{"mlp_ratio": 6, "head_dim": 32, "fused_qkv": false, "qk_norm": false, "width": 160, "positions": "learned", "learning_rate": 0.031, "momentum": 0.95}
Rows from block 2 of a small image classifier, named by matrix and row number. Rows with one number belong to one neuron. Each number is 128 + 32 x the weight over its row's rms, rounded and kept within 0 to 255. All counts start at 0.
After each neuron's rows are labels from the 100 images, of 14976, where the neuron reaches its highest value: "patch colour" is the nearest of a few named colours to the mean colour under the peak. Only what is clearly more common there than usual is listed. The data: pictures of board games with random positions, seen at a slant. In brackets: how many of the 100.
# fc1: MLP up (model.blocks.2.mlp.fc1.weight, 960x160), inputs 80-159
# fc2: MLP down (model.blocks.2.mlp.fc2.weight, 160x960, transposed), outputs 80-159

fc1.305 [139 101 197 149 170 158 124 163 127 138 111 183 113 121  85 131 143 199  83  68 128 116 123 130 128 148  90 140  92 119 108 134 138  91 132 170  90 112 106 161 190 180 149  82 119  80 111 122 117 134  92 173  73 140 160 150 133  53 161 133 119 114 132 139 136 131 105 110 144 108 168 116  83 168 153 120  99 134 116 120]
fc2.305 [167 142  96 154 157 140  98 119 169 155 135 120 160  96 122 149 131  86 174 131 172 124 199 123 139 103 136 166 128 110 193 123  90  84 147 139 151 157 201 142 122  89 158 145 131  99 103  90  88 182  89 112 109 140 118 145  89 162  96 183 199 158 111 125 141 105 142 105 133 116 155 117  75 108 101 124 148 115  81 209]
patch colour: brown (38)

fc1.203 [114 107 185 102  74 118 188 133 126 133 139 160 121 144 191 124  85 118 181 162 202 155  89 132 116 111 120 113 135 128 127 103 134 104  73 135 146  91 137 153 192 161  77 119 129 102 120 172  58  99 170 173 151 125 130  95 154 143 118 155 139 148 118 217  96 135 177 138  94 113 110 125 127 124  74 191  88 122 160 153]
fc2.203 [ 97 141  46 136 174 119  98 123 124 135 129 106  58 150 152 106 141 138  81 170  49  90  93 151 129 120 140 137 126 144 172 109 141 155 159 131 160 190 107 124 133 104 158 158 188 167 140 145 186  94 149  64 124 112 144 105 170 108 156 129 104 129 151  47 149 106 123 177 105 171 137 137  67 130 112 114  90 107  89  90]
patch colour: pink (40)

fc1.763 [195 123 133 147 125  98  75 162 144 173 122 170 155 121  86 212 163 156 128 145 103 116 104 150 131 154 159 149  76 101 137  97 174 136 119 130 115 129 111 121 144 121 125 115 100  92 132 110 149  71 151 113 158 139 104 179 172 186 192 155 118 131 184 182 140 119 120  86  81 104 157 154  89 148 112 116 109 165 123 171]
fc2.763 [103 145 131 128 126 148 169  71 137 154 127 148 150  76 116 102 168 119 133 145 125 124 119 108 127 104 141 143 151 143  78 128  98 167  74 104 100  73  85 142 135 204 182 144 120 120  95 153 146 148 128 157  60 152  94 145 120 130 160 135 152 135  65  90  99 124 118 113 164 129  89 149 157 107 103 141 129  73 163 143]
patch colour: white (40)

fc1.93 [169  82 121  88 137 111 113 103 180  84 177 107 117  68 137 101 155 155 117 135 145 179 112 131 117 123  66 116 153 140 128 199  87 124  72 133 109 145 150 156 159 148  96 183 123  90 117 138  74 121 144 122 110 159  79 102  83 134 122 123  83 186 151  96 126 141 143 108 115 139 113  88 149 117  71 125 210 109 119  95]
fc2.93 [114 142  97 122 167 143 109 161 138 129 136  95 180 135 182 155 129 119 125 171  79 108 137 171 119  52 101  95 126 156 111  87  80 120 164 200 125 131  52  87 113 107 110  64 114 122 151 164 133 125 126 111 148 125  80 113 157  89  90 149 142  89 148  51 151 176 139  68 114 107 126 166  77 117 185 131 114 132 184 119]
patch colour: green (90)

fc1.389 [116  79  69 143 121 196 156  96 126 129 182 124 121 114 158  89 172 106 132 167 171 105 133 118 132 134 132 108 143 119  89  50 107 128 158 113 182 142 146 157 174 171 134 124 162 118 138 176  69 106  93 159 107  70 139  86 112 153 131 156 123  93  70 108 138 119 115 142 120 116 113 153 167  81 140 158 125  91 144  72]
fc2.389 [163  77 128  90 142 163 110 136 177 104 129 103  82 105 111 129  75 171 125 108 123 130  83 180 132 115 121 160  77 123 146 171 157 153  98 142 139 170  95  93  90 111 138 123  85 196  83 108 170  96 182  69 107 151 148  78 172 155 127  95  56 157 185 101 143 110 134 146 117 118 142 135 113 163 147  90 148 138 110 139]
patch colour: black (37)

fc1.512 [110 113  90 130  82 119  86 103  96 128  54  90 103 108 145 157 146 185 128 153 188 155 110 127  90 100 180 119 118 126 115 139 186 129  81 146 135 120  99 131 142 212  75  85 100 127 169 171 115 144 148  48 141 110 104 149 129 133 129  90 165 102 161 143 139 171 113 147 105 108 135 152 106 151  64 129 136  96  52 111]
fc2.512 [135  75 111 113 151 167 123 137 155 116 128 152 157 118 116 116 135 114 117 164  99 157  99 147 144 173 144 111 178 135  98  94 155 163 141 132  60 155 115  98 123 124 129  76 190  95  97  91 178  68 156 172  94 109 160  97 140  77 182  98 167 184 121  96 113  96 136  98 178 160  98 145 166  97 168 163 125 103 124  78]
patch colour: yellow (47)

fc1.693 [139 114 200 107 116 152 135 147 131 127 164 120 147 104 132 133 182 126 131 137 131 113  95 135 152 122 168 116 123  93 158 139 139 110 131 178 122 151 103 119 125 115 121  93  94  81 142 142  93 109 135 101 241 132 131  92 135 176  86 174 144 197  82  82 153 138 167  93 136  99 137 131 149 115 187 135 110  58  98 117]
fc2.693 [133 121  85 149 189  92 137  89 104  85 185 139 106 242 153 139 102 144 168 159 105 114 111 182 131 117  95  81 136 107 123 101  91 130  95 118 125 131 134 170 149 146 103 133 117  89 125 100 147 127 133 118 126 112 102 127 146  72 156 127 116 122 149 182 169 107  86 150 104 135 194 118 107 118 142 127 130 164 177 143]
patch colour: green (47); black (27)

fc1.485 [114  82  57 180  90 210 184 183 181  99 111 122 157  86 136 120  66 127 117 143  86  99 142 130 138 141 179 133 150 121 163  76 143 104 109  67 122 132 185 121 130 153  49 109 132 108 115 131 116 139 181  90 159 104 122 120 152  77 154 121  15 115  99 132  91 100 163 147  48 127 181 137 205 118 148 138 121 118 123 112]
fc2.485 [155 120 156 101 127 145  78 108  55 105 112 153  40 145 110 124 117 145 147 112 106  88 124 168 137 121 126 136 130 122 161 102 106 182 150 134 192 168 135 145 136 196 116  88  94 144  73 121 125  69 131 138 148 195 109 128 110 114 156 124 134 159 122 119 133  90 144 142 106 127 119 150  56 173 126  61 153 122 167  79]
patch colour: brown (63)

fc1.198 [122 117 151 108 106 187 153 173 103 103 180 159 178 165 115 173 147 155  90 119 119 105 112 171 137  62 183 100 164 141 130 112 106 110 135 182 168 129  72 148 189 149 121 154 107 104  51 110 135 136 152 104 147  87  87 139 161 166  91 100  84 126 109 199 164 138 106 136 105 144 103 165 158 112 109 134 127 109 109  98]
fc2.198 [180 110 105 167 156 130 143  76 176 101 119 158  82  58 103 130 102 127 143  95 169 107 112 137 157 135  79 175 126 137 103  64  89  79  80 116 143  93 142 140 155 166 100 152 158  68 133  97 118 161 121 152 107 176  79 151 134 144 159 195 139 111  95  92 159  98 166 182 149 107 103 142 177 126 121 140 206 127 158 184]
patch colour: grey (69)

fc1.380 [142 134 225  82  96  98 118 169 125 183 103 158 162 140 111 178 142 167 111 155 103 211 159 113 143 121 109  96 154 156 143 151 143 113 111 148 124 119 126 138 176 115 148 160 100 118 131 161 153 172  93 112 144 130 136 152  78 164 110  85 137 134 109 147 154 133 114 142 161  92 152 106 160  94  97 153 151 128 131 111]
fc2.380 [141 139 121 122 114 127  98 121 122 135 156 158 165 182 149 129 161 110 110 186 140 128 146 172 122 118 136 122  64 128 146 144 177 120 162  79 102 113 126  91 108 126 195 160 154 145  62 105 131  88 111 114 162  84 160 178 155 183 161  33 148 100 152  98 143 105  87 107 145  94 101  82  72 144  60 138 143 151 144 133]
patch colour: grey (72)

fc1.664 [ 83 113 155 140 126 190  90 120  94  92 127 129 115 130 151  73 161 133 135 143 123  72 144 158 158  91 103  86 148 133 137 158 162 122 141 104  92 180 111 158 166 192 121 134 118 113  79 142 126  77 148  99 109 119  93  81 129  93 187 142  40  48 141  86 146  90 116 159 149 141  84 182  97 118 131 121 131 156 112 139]
fc2.664 [192 128 174 159 158 149 126 159  76 153 149 145 105  92  90  91  90 125 147 143 168 180 120 191 132 130  77 129 106 143 153  84 103 145 148 166 158 131 140 135  89 150 151 172 123 133  82 155 103 133 130 101  56 124 148 149 154 129  80  43 115 149 118  30  62 125 125 114  91 112 158 137 155 150 124 182 133 137 134 125]
patch colour: brown (51)

fc1.713 [118  94 142 134  69 116 151 155 108 100 114 151 162 146 142  63  69 136 222 144 159  91 175  81 172 116 148 146 120  71 132 166 174 152 146 125 116  84 155  96 150 111 183 120 101 115 117  72 114  89  91 198 124 162  98 141 124 144 120 159 162 106 128 154 139 114  82 152 107 185 132 121 162 115  85 172 120 126 132  96]
fc2.713 [145 111 157 128  94 124 144  73 109 142 162  84 145 138 144 118 101 147 128  86 109 118 111 174 116 181 116 141 169 157 108  83 136 138 155 175 140 190  79 134  74 120 103 102 116 100 133 134  66 117 134  77 149 137 142 131  84 111 153 145 182 139 179  24 155 185 128 127 128 124 113 184 148 139  93  88 126 140  89 108]
patch colour: white (41); pink (40)

fc1.526 [172 138 154 151 127 127 100  99 114 120 115  96 182 168 179 130 133 103 132 136 194  99  99 129  99 173 116 140  91 142  77 115  47  88 105  96 110 135 107 121 161 127 197 169  79 117  85  84 138  60  98 100 129 117  90 143 146 169  90 167 145 119 105 128 120 129  84 209 115  96 155 129 118 141 142 125 155 155  98 175]
fc2.526 [185 101 147 145  64 124 110 163  96 149 110 134 125  98  48 113 153 132 122 140 132 212 180 136 176 176 140 182 167 112 104 151 144 145 193  92 122  82 152 132 113 100 100 121 176 174 151 140 158 136 149 139 117 106 138 123  73  85 149 182 124  98 147 160  77 187 166  99  74 118 156 148 191 122 103 144 134 133 157 151]
patch colour: white (50)

fc1.99 [142  91 119  73 176 128 123 145 161  69 128 126 131 154 167 157 105 114 182 185 126 164 130 105 128 154  87  94  74 103  91 122 169  86  79 185 148  92  89  99 172  86 107 110  79 119 148 157 142  80 122  66 178 140 172 111 124 105 160 202 140 153  57 169 120 152 111 139 135 121 148  96 124 159 115 142  70 138 177  62]
fc2.99 [121  84 131  58 103 139 132 138 147 171 125 105 125 139 153 175 146  97 127 111 140 124 148 148 137  98 120 169  81 103 135 161 109 170 156 102 119 148  68 115 155 149 134 151 186 108 159 129 192 114 160 156  79 155 150 124 150 144 195 123  47 130 177 135 132 106 212 109 133 163 147  71  54 166 102 139 166 155  91 128]
patch colour: red (33); yellow (26)

fc1.27 [162  42 125 113 155 150 192 111 161 118 166 114 180 111 124 101 139 100  97 140 124 129 174  98 102 141 140 114 142  89 102 136 132 150 116  86  87 163  81 128 149  73 168 104 152 150 190 164 166 124 134 101  67 158 143  54 123 110 116 115 122 156 189 179  85 137 175 151 117 119 153 151 162 104  80 159 127 106  95 143]
fc2.27 [142 142 149 105  83 139 105 192  79  90 114 174 101 149  92 138  91 152 101 150 102 186 118 156 167 175 118 171 123 159 133  72 145 141 170 133 192 103 114  72  76  86 103 144 155 134 135 120 115 102 158 177 139 103 164 121 120  69 128 118 138 100  74  78 158  86 153 152  48 125  79 160 134 101 178 153 116 169 168 175]
patch colour: white (80)

fc1.147 [108 146  89 134 140 145  78 161 138  90 145  73 141 124 158 122 160 117 171 128 119  98  85 163 100 102 131 190 145 116  92  90 136 132  75 159 148  67  86  94 120 146 121 147 102 106 130 138 109 113  44 103 159 106  69 148  85  94 115  95 153 106 165 154 107 152 141 126 109  79  99  77 104  79 116 157  89 121 160 111]
fc2.147 [128 136 151 100 106 121 162 115 123 105 106 138 103 129 136 157 119 157  72 146 150 144 170  91 202 168 133 153 137 127 159 154 124  97 122 131  43 116  65 148 153 123 124 119 189  86 198 105 135 174 183 118 154 115 131 117 132 174 125 185 161 110 100 126 138  97 193 110 179 166 192 133 125 143 126 138 158 126 124 111]
patch colour: white (36)

fc1.372 [116 110 154 135 166 117 112 191 169 114 136 117  64 134 161 180 153  99  62 118 167 112 141 151  94 112 142 188 123 125 143 149 127  63 115 157  83 181 153 143 112 143 188 119 132 171 139 142 181 155 143 150 169 114 133 167 124 119  40 193 110 164 138 168 155 117 157 199 144 132 138 151  93 133  47 136 107  93 138 135]
fc2.372 [111 117 157 137 108 129 126 117 141 164  85 116 173 174 138 153 139 150 106 147 104  94   8 112 140 101 105 119 151  95 120 161 120 156 158 160 134 111 155  87 158 155 145 111 101 156  65  82 130  48 115 168 160 137  89 111 172 118 135 182  78 156 131 113 145 137 114 108 119 142 113 142 137 125 106 111 153 143 172 118]
patch colour: black (25)

fc1.627 [154  77 108 131 117 165 167  75 114  51 131  83 115 153 140 173 136 154 118 134 163 153 125 144 134 136 167  76 148 143 137 141 126 126 187 104 146 133 135  99 178 129 167 111  72 163 134 116 180 149 127 129  68  94 150 135  87 132 107 138 117 122 163 121 106 121 134 121 161  93  91 146 174 148  55 148 114 182 119 130]
fc2.627 [ 70 132 162 116 137 104 114 122 141 154 185 183 171 197 166  91 126 142 115  89  79 147 138 158 100 136 144 151 136 124 125 132 114 140 136 132 126 112  68 122 165  80  67 138 121 123 131 138  95 101 125 115 119 137 112 152 132  48 150 188 120 143 126 119 141 145 107 138 161 115 123 154 110 117 149 133 169 110 137 113]
patch colour: black (45)

fc1.622 [166 108 112 112 175 147 131  71 173 112 157 119 181 112 146 122 161 113 166 139 118 166  99 129  85 101 169 161 142 105 196  78 104  71 123 128  56  98 179 152 156 104  96 140 153 148 150 128 147 171 149  87 146 129 187 134 160 121  74 145  96 110 166 172  93 117 152 163 103 112 140 109 102 141  86 155  82 166 171 155]
fc2.622 [109 178 157  96 161  82 100 145 150 117 169 136 102 137  74 126  95  96 179 111 105  96 152 147 153  94 113 121 108 108 125 103 117 112 133 139 142  71 109 117 140 126 198 154  66 168 165 110 129 137 147 160 100 120 163 140 128 197  62 106 122 192 156  83 222 135  92  71 132 107 126 139 124 117 153  91 165  78  79  70]
patch colour: green (58)

fc1.448 [156  96 105 146 170 132 169  91 150 174 125  60 142 197 141  75 123 127 111 174 162 108 164 140 138 176 187 106 157 139 127  76 144  90 149  79 118 161 102 153 177 112 138 158 135 152 149 112 148 124 101  87 143 142 139 112  45 147 175 158 120  84 166 125 160 165  96 120 138 126 171 188  89 113 148 173  61 113  50  97]
fc2.448 [141  80 153  76  96 145 119 164 143 103 124 137 119  99  78 187 107 129  92 117 167 166  74 156 211 131 159  89 111  98  96 147 119 130  99 166 197 107 177 116  78 109 102 130 126 133 101 132  81 115 145  55  95  67 134 105 149  85 105 135 120 173 144 160 129 144 169 141 134 120 103 118 123 134  98  91 151 118 226 129]
patch colour: brown (73)

fc1.628 [147 168 160 157 180 136 150 177 123 150 153  61 200 155 119 143 138  84 194 130  80  91  85 107 137  97 100 103  98 149  99 102  97 146  71 143  98 126 132 137 111 120 156 116 148 102  69 120 133 116  77  69 116  95 121 130 105  61  44  87  98 125 129 111 162 126 155 106 111  82 201  68 124  99  69 174  84 129 129 106]
fc2.628 [173 110 126 159 119 100 111  84 181 138 146  96  65 165 142 174  96 157 157 152 156 161 150 163  93 124 112 152 132 112 180 143 149 156 154  76 144  89 178 126 144 167 137 147 131 144 109 158 173 195 103 139 100 152 116 115 133 179 175 162 119  82 173  86 118 122  51 150 127  78 148  72 136 151 161 131 143 100 111  93]
patch colour: red (98)

fc1.325 [103 169 167 154 113 144 127  93 129 122 161 114 189 169 132 148 123 138 124 133 106 154 131 149  86 106 117 118 152 201  92 110 114 151 107 124 121 145 133 145  85 143 147 141 100 165 100 162 127 134  88  71 155 120  94  71  70 109 119 154 137 115 130  40 123 131 139 161 100 189 162 132 111 131 135 170 167 137 175 160]
fc2.325 [158 142 168 162 131 138 123 138 155 148 105 152 124  94 138  97 123 104 163  90 174 107 132 136 127 191 152 115 157 138 150 124  63 117 168 129 106 141 154 188 114  90 159 142 136  90 134 134  96 176 133 130 120 109 106 116 142 126 112 133 137 110 158 150 157 123  84 164 169 116 187 106 146 129 158 115 117 124 180  90]
patch colour: red (90)

fc1.729 [137 150 140 173 162 124 104  64 152 107 106 182 208  78 191 163 118 187 108 101 141 161 183 151 130  49 129 160 107 127 173 157 174 121  84 122 107 152  93 133 131 105 160 117 155 186 152 149 136 190 104 148  93  81 131 164 145 133 142 142  98  64 140 168 137  73  95 167 139 101 129  63  80 165 182 179  94 188 155  91]
fc2.729 [168 136 169 108 161 127 173 109 108 105 104 153 142 124  93 134 110 113 146 183 133 126 140 170 133 141 128  77 173 197 127  97 154 179 129 122 119 124 185 130 149 165 111 117 155 110 163 170 128  91  98 131  99  91 139 127 120  97  57  71 131 175  65  89 164 122 118 140 166 117 121 139 123 104  57 131  78  97 110 128]
patch colour: grey (74)

fc1.717 [171 135  94  48 117 137 189 162  65  92 107 134 151 187 138 156 164  92 112 125 127 189 102 192 175 123 103 140 118 171 132 167 128 147 130 137 130  93 159 109 154 153 152 138 162 158 184 152  81 105 112 105 132 157 108 171  75  79 150  84 161 164 160  98  28 110 108 112  62 151 196 160  99  77 131 146 123 102 104  73]
fc2.717 [135 156 163 143  84 162 142 166 115  82  96 133 106  86 147 121  48  90 170 175 159  93 141 121  81  99 157 104 127 155  75 156 145 115 172 101 116 151 118 108 109  53  76 171 178  78 112 108 165 144 132 135 189 152 140 179  95 126 115 154 114 105 153 132 185 138 175 133 102 146 144  91 139 111 113 105 104 146  96 136]
patch colour: pink (32)

fc1.168 [133  91 155  85 124  92 124 192 112 131 151  84 123 100 166 126 109 142 141 151 117 169 103  92 122 105 119 129  97  78 152 151 184 104 131 190 144 183 125  98 108 148 122 119 124  93  98 195 132 135  98 125  75 108 125 102  95 180 174 108 150 145 128 146 157 121 134  98 114 129 161 131 104 141 106 108 165 108  86 116]
fc2.168 [ 80 125 120 132 143 153 109  93 156 130 120  82 102 191 157 146 157 101 135 138 197  96 113 140 170  70  84  80 122 116 142 101 134 143  52 119 151  91 134 185 113  20  76  92 124 129 147 150 116  95 149 109 175 112 115 120 129 120 137 120  80 114 108 157 188 154 127 115 157 114 121 144 143 126 160 180 138 126 112 158]
patch colour: green (55)

fc1.680 [185  90 110 164 133 160 169 176 117  74 166 133 143 121 170 107 126 169 100 139 143 122 116 160 104  78 131  84 146 115 119 170 144 160 140 103  97 120 114 111 121 102 112 111 104 110 172  85 113  81 166  98  98  90 109  47 120 138 167 124 106  82  71 117  88 102 152  66 131 143 146 153 136  84  94 152 130 166 113 167]
fc2.680 [196 150 148 153 124 112 113 167 152 146 112 134 107 164 136 114 138 124 153 132 155 177  86 159 139 124 157 174 154 156 130 185 133 108 115 147 138 114 194 139  90 106  84 176 188 105 134 154 106 149 118 161 133  87 148 134  41  54 111 125 140  89 131  81 101 110 123  65 117 135  76 120 126  76 163 103 137 131 176 122]
patch colour: green (45)

fc1.624 [131  92 143 180 166 167 140 155  89  85 120  87 102  81 112 110 113  90  93 166 174 135 129 181 151 129 179 107  77 165 111 142 116  71 166 139  98 127 161  66 115 164 103  91 118 133 158 147 159 154 175 123  42 139 138 109 148 124  94 122 143 173 199 125 119 103 106 117 153 155 168 137 161 129 128 159  54  86 142 141]
fc2.624 [ 66  96 140 138 132 157  79 123 107  66 120 158 130 150 115 121 104 186 164 116 117 135 155 175  93  90  92 164 115 127 148 112 107 186 106 132 144 165 100 127 143 119 119 123 129  70 171 141 159 143  73  88 117 116 113 101 101 104 138 171  36 128 132 104 110 156 219 131 148 170  96 156  78 194  82 155 137 109 158  82]
patch colour: black (83)

fc1.181 [ 75 123 148 105  81 189  73 149 141 149 152  82  91 184  86 173 130 106 156 134 154 115  92  80 136 155 138 171  99 131 134  60 143 128 106 162 150 108  81 117  59 132 137 104  84 122 151  74 120  95 125 142 160 126  52 179 111 135 105 155 143 111 125 148 107 114 140 170 204 109 108 105 114 109 117 116 172 114 185 119]
fc2.181 [110 143 103 145 114  75 182 133 141 171  88 129 128 137 151 124 132 128  87 148 136 156 118  75 113 139  82 117 204 117 155 121 145 133 158  80 118  95 117 105 210 105 140 161 194 145 112 215 123 123 152  97 160 161 157 114 135 113 197 116 135 172 151 153 121 125 161 169  76 162 105 182 128 146 115  93 110 154 132 110]
patch colour: pink (54); white (28)

fc1.455 [107 143 175 119  88 110  91 108 174 125 137 136  59 139 188 120 106 147 133 149  88 136 167 129 205 130 177 143 118 154 155 111  86 134 134 122 159 183  60 124 122 166 164  64  66 160 138 145  97 196 116 134  95  99 121 112 102 146 117 108 129 137  91 122 126 100 119 109 148 143 121 167 159 126 163  94 167 143 150 153]
fc2.455 [ 87  86 163 177 153 173 164 149 170 139 129  85 188 113 106  97  72 141 133 165  96 156 151 199 110 139 139 113 133  90  73 159 140 121  98  79 137  58 182  68 137 122 128 116 184 156 124  94 156  83 100 142 104  55 157  75 157 127 136 160  93  71 132 100 159  94  79 153  95 138 165 116  86 188 182  77 139 143 137  89]
patch colour: pink (37)

fc1.169 [184 101 135 140 121 176 133  77 154 145 113 121 127  97 121 125 152  82 142 129  88 155 164 108 181 114 155 128 133 113 164 146 149 114  98 133 147 167 110 173 157 147 123  75 165 168 133  84 162  99  89  28 121 125 109 151 103 141 134 166 132 123 192 127  86 114 179  71  98  99 110  71 116 155 129 124  99 129 130  93]
fc2.169 [135 141 149  50 145 110 171 132 138 133 123  86 105 162 164 156 158 173  89 111 116  76 119 170 153 165 109  90  69  82  80 186 189  96  99 115 120 112  93 106  98 155 106 111 147 107  94  97 110 193 101 131 190  91 123 111 116 134 127  63 161 148 139 129 139 163  95 113 125 138  94 132  87 135 128 123 187 141  73 103]
patch colour: yellow (62)

fc1.695 [ 81 104 110 146 210 104  99 122 144 192 126 172 172 103 134 153 124 123 116 128 137 142 137 170 151 103 135 152 118  77 128 117 121 112 184 171 156 136  62  97 165 120 120  66 129 135 156 136 128 163 173  79  98 106 146  72 130 111 160 133 107 167 173 127  97 125 138 113 133  85 142 134 102 133 164 107  64 131  58 109]
fc2.695 [166  87 159 133 144 139 151 153 119 101 184 109 100 162 139 134 142 129 124 127 126 142 113  89 142 110 164 125 160 110 112 170 179 130  73 149 122 156 158 140  94 196 100 160 108  95 154 139 173  96 163 140 141 117  73 138  60 170 134 193 144 145 104 176 142  91 125 114 155 123  87 119 101 139  72 185 194 108 146 202]
patch colour: white (36)

fc1.751 [171 132 148 118 118  99 122 123 110  91 198 136 137 169 114 128 138 127 116  87 108 134  69 155  88  62 128 145  97 143 144 185 112 205 125 110  75 125 141  94 132 134 138 161 132  91 153 100 111 124 116 115 184  88 143  72 131 155  95 147 139 160 145 107 122 149 162 129  70 183 184 136 175 134 138 146 104 118  90 124]
fc2.751 [163 138 171 171 100 174  99 123  67 160  36 103 148 163 148 143 119 119 170 102 148  65  84 108 121 114 159 134 175 122 177  58 152 116 142 151 165 159  78 116 107 118 131 103 146 170  93 117 132 159 141 145  81 169 142 132 120 123 152 105 139 125 157 126 134 156 114 141 106  93 114 122 146  83 149 121 135  85  74 164]
patch colour: green (27)

fc1.569 [147  93 162 113 108 145 122 113 142 135 117 121 141 131  97 128 116 129  85 204  87 145  87 164 101  99 107 152 139 165 163 110  96  87 148 156 114 114 120  92 173 129 158 125 129  97 214 118 123  61 100 120 118 119  76  90 135  94 113 161 120 134 154 129 167 105  93 116 114 143 124 192 189  81  95 173 120 148 164  66]
fc2.569 [108 113 141 146 112 173 176  85 136 120 188  77  88 109 157 135 147 152 119 118 163 109 112  62 186 141 106 113 155 114  91  70 178 143  99  96 133 140 128 129 138 126  81 128 139 152  88  83 127 161 138 170 201 138 188 109 119 120  93 102 119 113 118 166 101 170 199 128 118 122 197 107 130 125 160  86 102  96 125 162]
patch colour: pink (67)

fc1.629 [130  67 122 162 142 133 139 150 152 147 114 212  97 143 112  83 125  99 125 134 212 157 155 126  90 185 179 149 101 191 116 119 148 112 145 136 192 149 155 108 141  88 104 130 134 186 166 149 182 127 157  97 146  75 123 165 120 158 176 110  94 125 102 108  82  95 111 135 171 146 132 125 101 113 120 147 194  93 112 173]
fc2.629 [104 141 173 121  96 108 126 143  94 109 182 104 110  63 153 130 133 159 116 180  53 170 207 121 138  98  94 134 118  93  73 133 125 141 120 112 148  81 126 177 138 100 138 167 164 108 125 155 175 128 142 109  95 182 138 156  90 130 111 106 100 160 149  47 150 137 148 146  94 113 112  67 125 138 165 150 141 163 174 132]
patch colour: red (100)

fc1.267 [155 124 156 149 156 147 139 118 123 144 104 145 169 158 109 126 108 179 162 207 172 152 109 171 135  30 100 125 128 168 106 179 118 126  90 146 161  83 133 102 146  88 152 125 102 168 120 140 170 102 105 147 127  93 129 111 106 125  86 107 143 130 183 104 131 122 129  73 139  95 139 111  95  90  95 110  80 116 140 144]
fc2.267 [150 106 165 132  96 102 114 173 163  99 125 116 142  98 158 162 153 150 126 149 119 195 132 111 106 131 150 180 112  89 161 105 188 176 174 104 125 131 126 114 164 131 135 154 129 140 110 149 176 150 125 115 126 117  90 173  90 157 130  89 145 100 156  79 164 175 135 131 160 114  98  77 113 185 122  64 132 123 171 118]
patch colour: pink (35)

fc1.333 [136 156 174  71 156 161  93 167 140 138 117 132  84  90  84 108 166  75  74 119 121 143 125 148 118 106  65 106 168 182 107 163 187 111 168 155  93 140 125 126 156 116 122 142  87 105 116 155 116 141 160  66 111 141 132 127 141 131 109 178  32 161  69 109  89 140 141 177 119 180  97 131  85 133 134  86 115 130 112  95]
fc2.333 [107 115  93 159 154 154  68 167  85 151 122 163 108 144 131 134 124 132 134  99 174 107 107 133  80 158 152  59 119 101 160  71  95 109 152 124 112 138 156 168 149 116 184  68 129 150 139  73 143  99  62 130 121 151 139 117 110 132 145 156 155 135 192  91 154 106 155 108 131 128 145 204 152 171  82 113 137 148 143 108]
patch colour: black (41); brown (40)

fc1.499 [ 77 133 104 122 134  97 129  94 162 110 105 184 173 124 138 116 126  98 156 143 118  89 115 116  59 139 123 174 162 104 136 141 115 167 132 137  85 100 129  75 154 153 119 156 129 131  66 156 114 129 147 100 125 131 101 231 215 150 103 122  93 178 126 141 148  95 133 130 118 134  76 200 162 125  50 154 115 148 102 144]
fc2.499 [102 130  89 159 142 109 110 132 130 167 143 156 129 187  83 121 153 112 147 138 127 140 129 120 176 112 118 154  96 134 143 124 160 114 204  91 164 143  92 143 133 108 105 162 106 147 164  50 158 135 141  88  92 140 142 106 157 117  46 178 113 126 119 181 115  96 165 116 112 157  81  91 180  90 133 183  90  70 104 104]
patch colour: red (100)

fc1.646 [ 81 184 145  88  98 158  87 137 108 173 143 141  96 141 161 154 192 142 112 134 143 156 123 109 128 135 124 147 190 121 131  81 148  95 140 196 104 133  74  99 120 169 161  85 132 156 211 141 151 114  92 130 153  67 160 119 138 166 177 130  61 128 128 174 108  97 203 131 135 159 141 140 165 122  88 134  93 120 104  87]
fc2.646 [ 95  85 145 127  98 124  98  97 168  66 150 119 122 106  76 101 121 144 163 130 141 133 112  94 112  99 110 213 139 143 107  92 186 184  82 118 165 159  83 135 168  94 154 190 132 117  64 139 121 169  85 126 164 132 142 105 151  96  99  66 120 167 132  93 169 133 212 116 146 135  94 186 158 177 114 127 155 167 160 139]
patch colour: pink (44)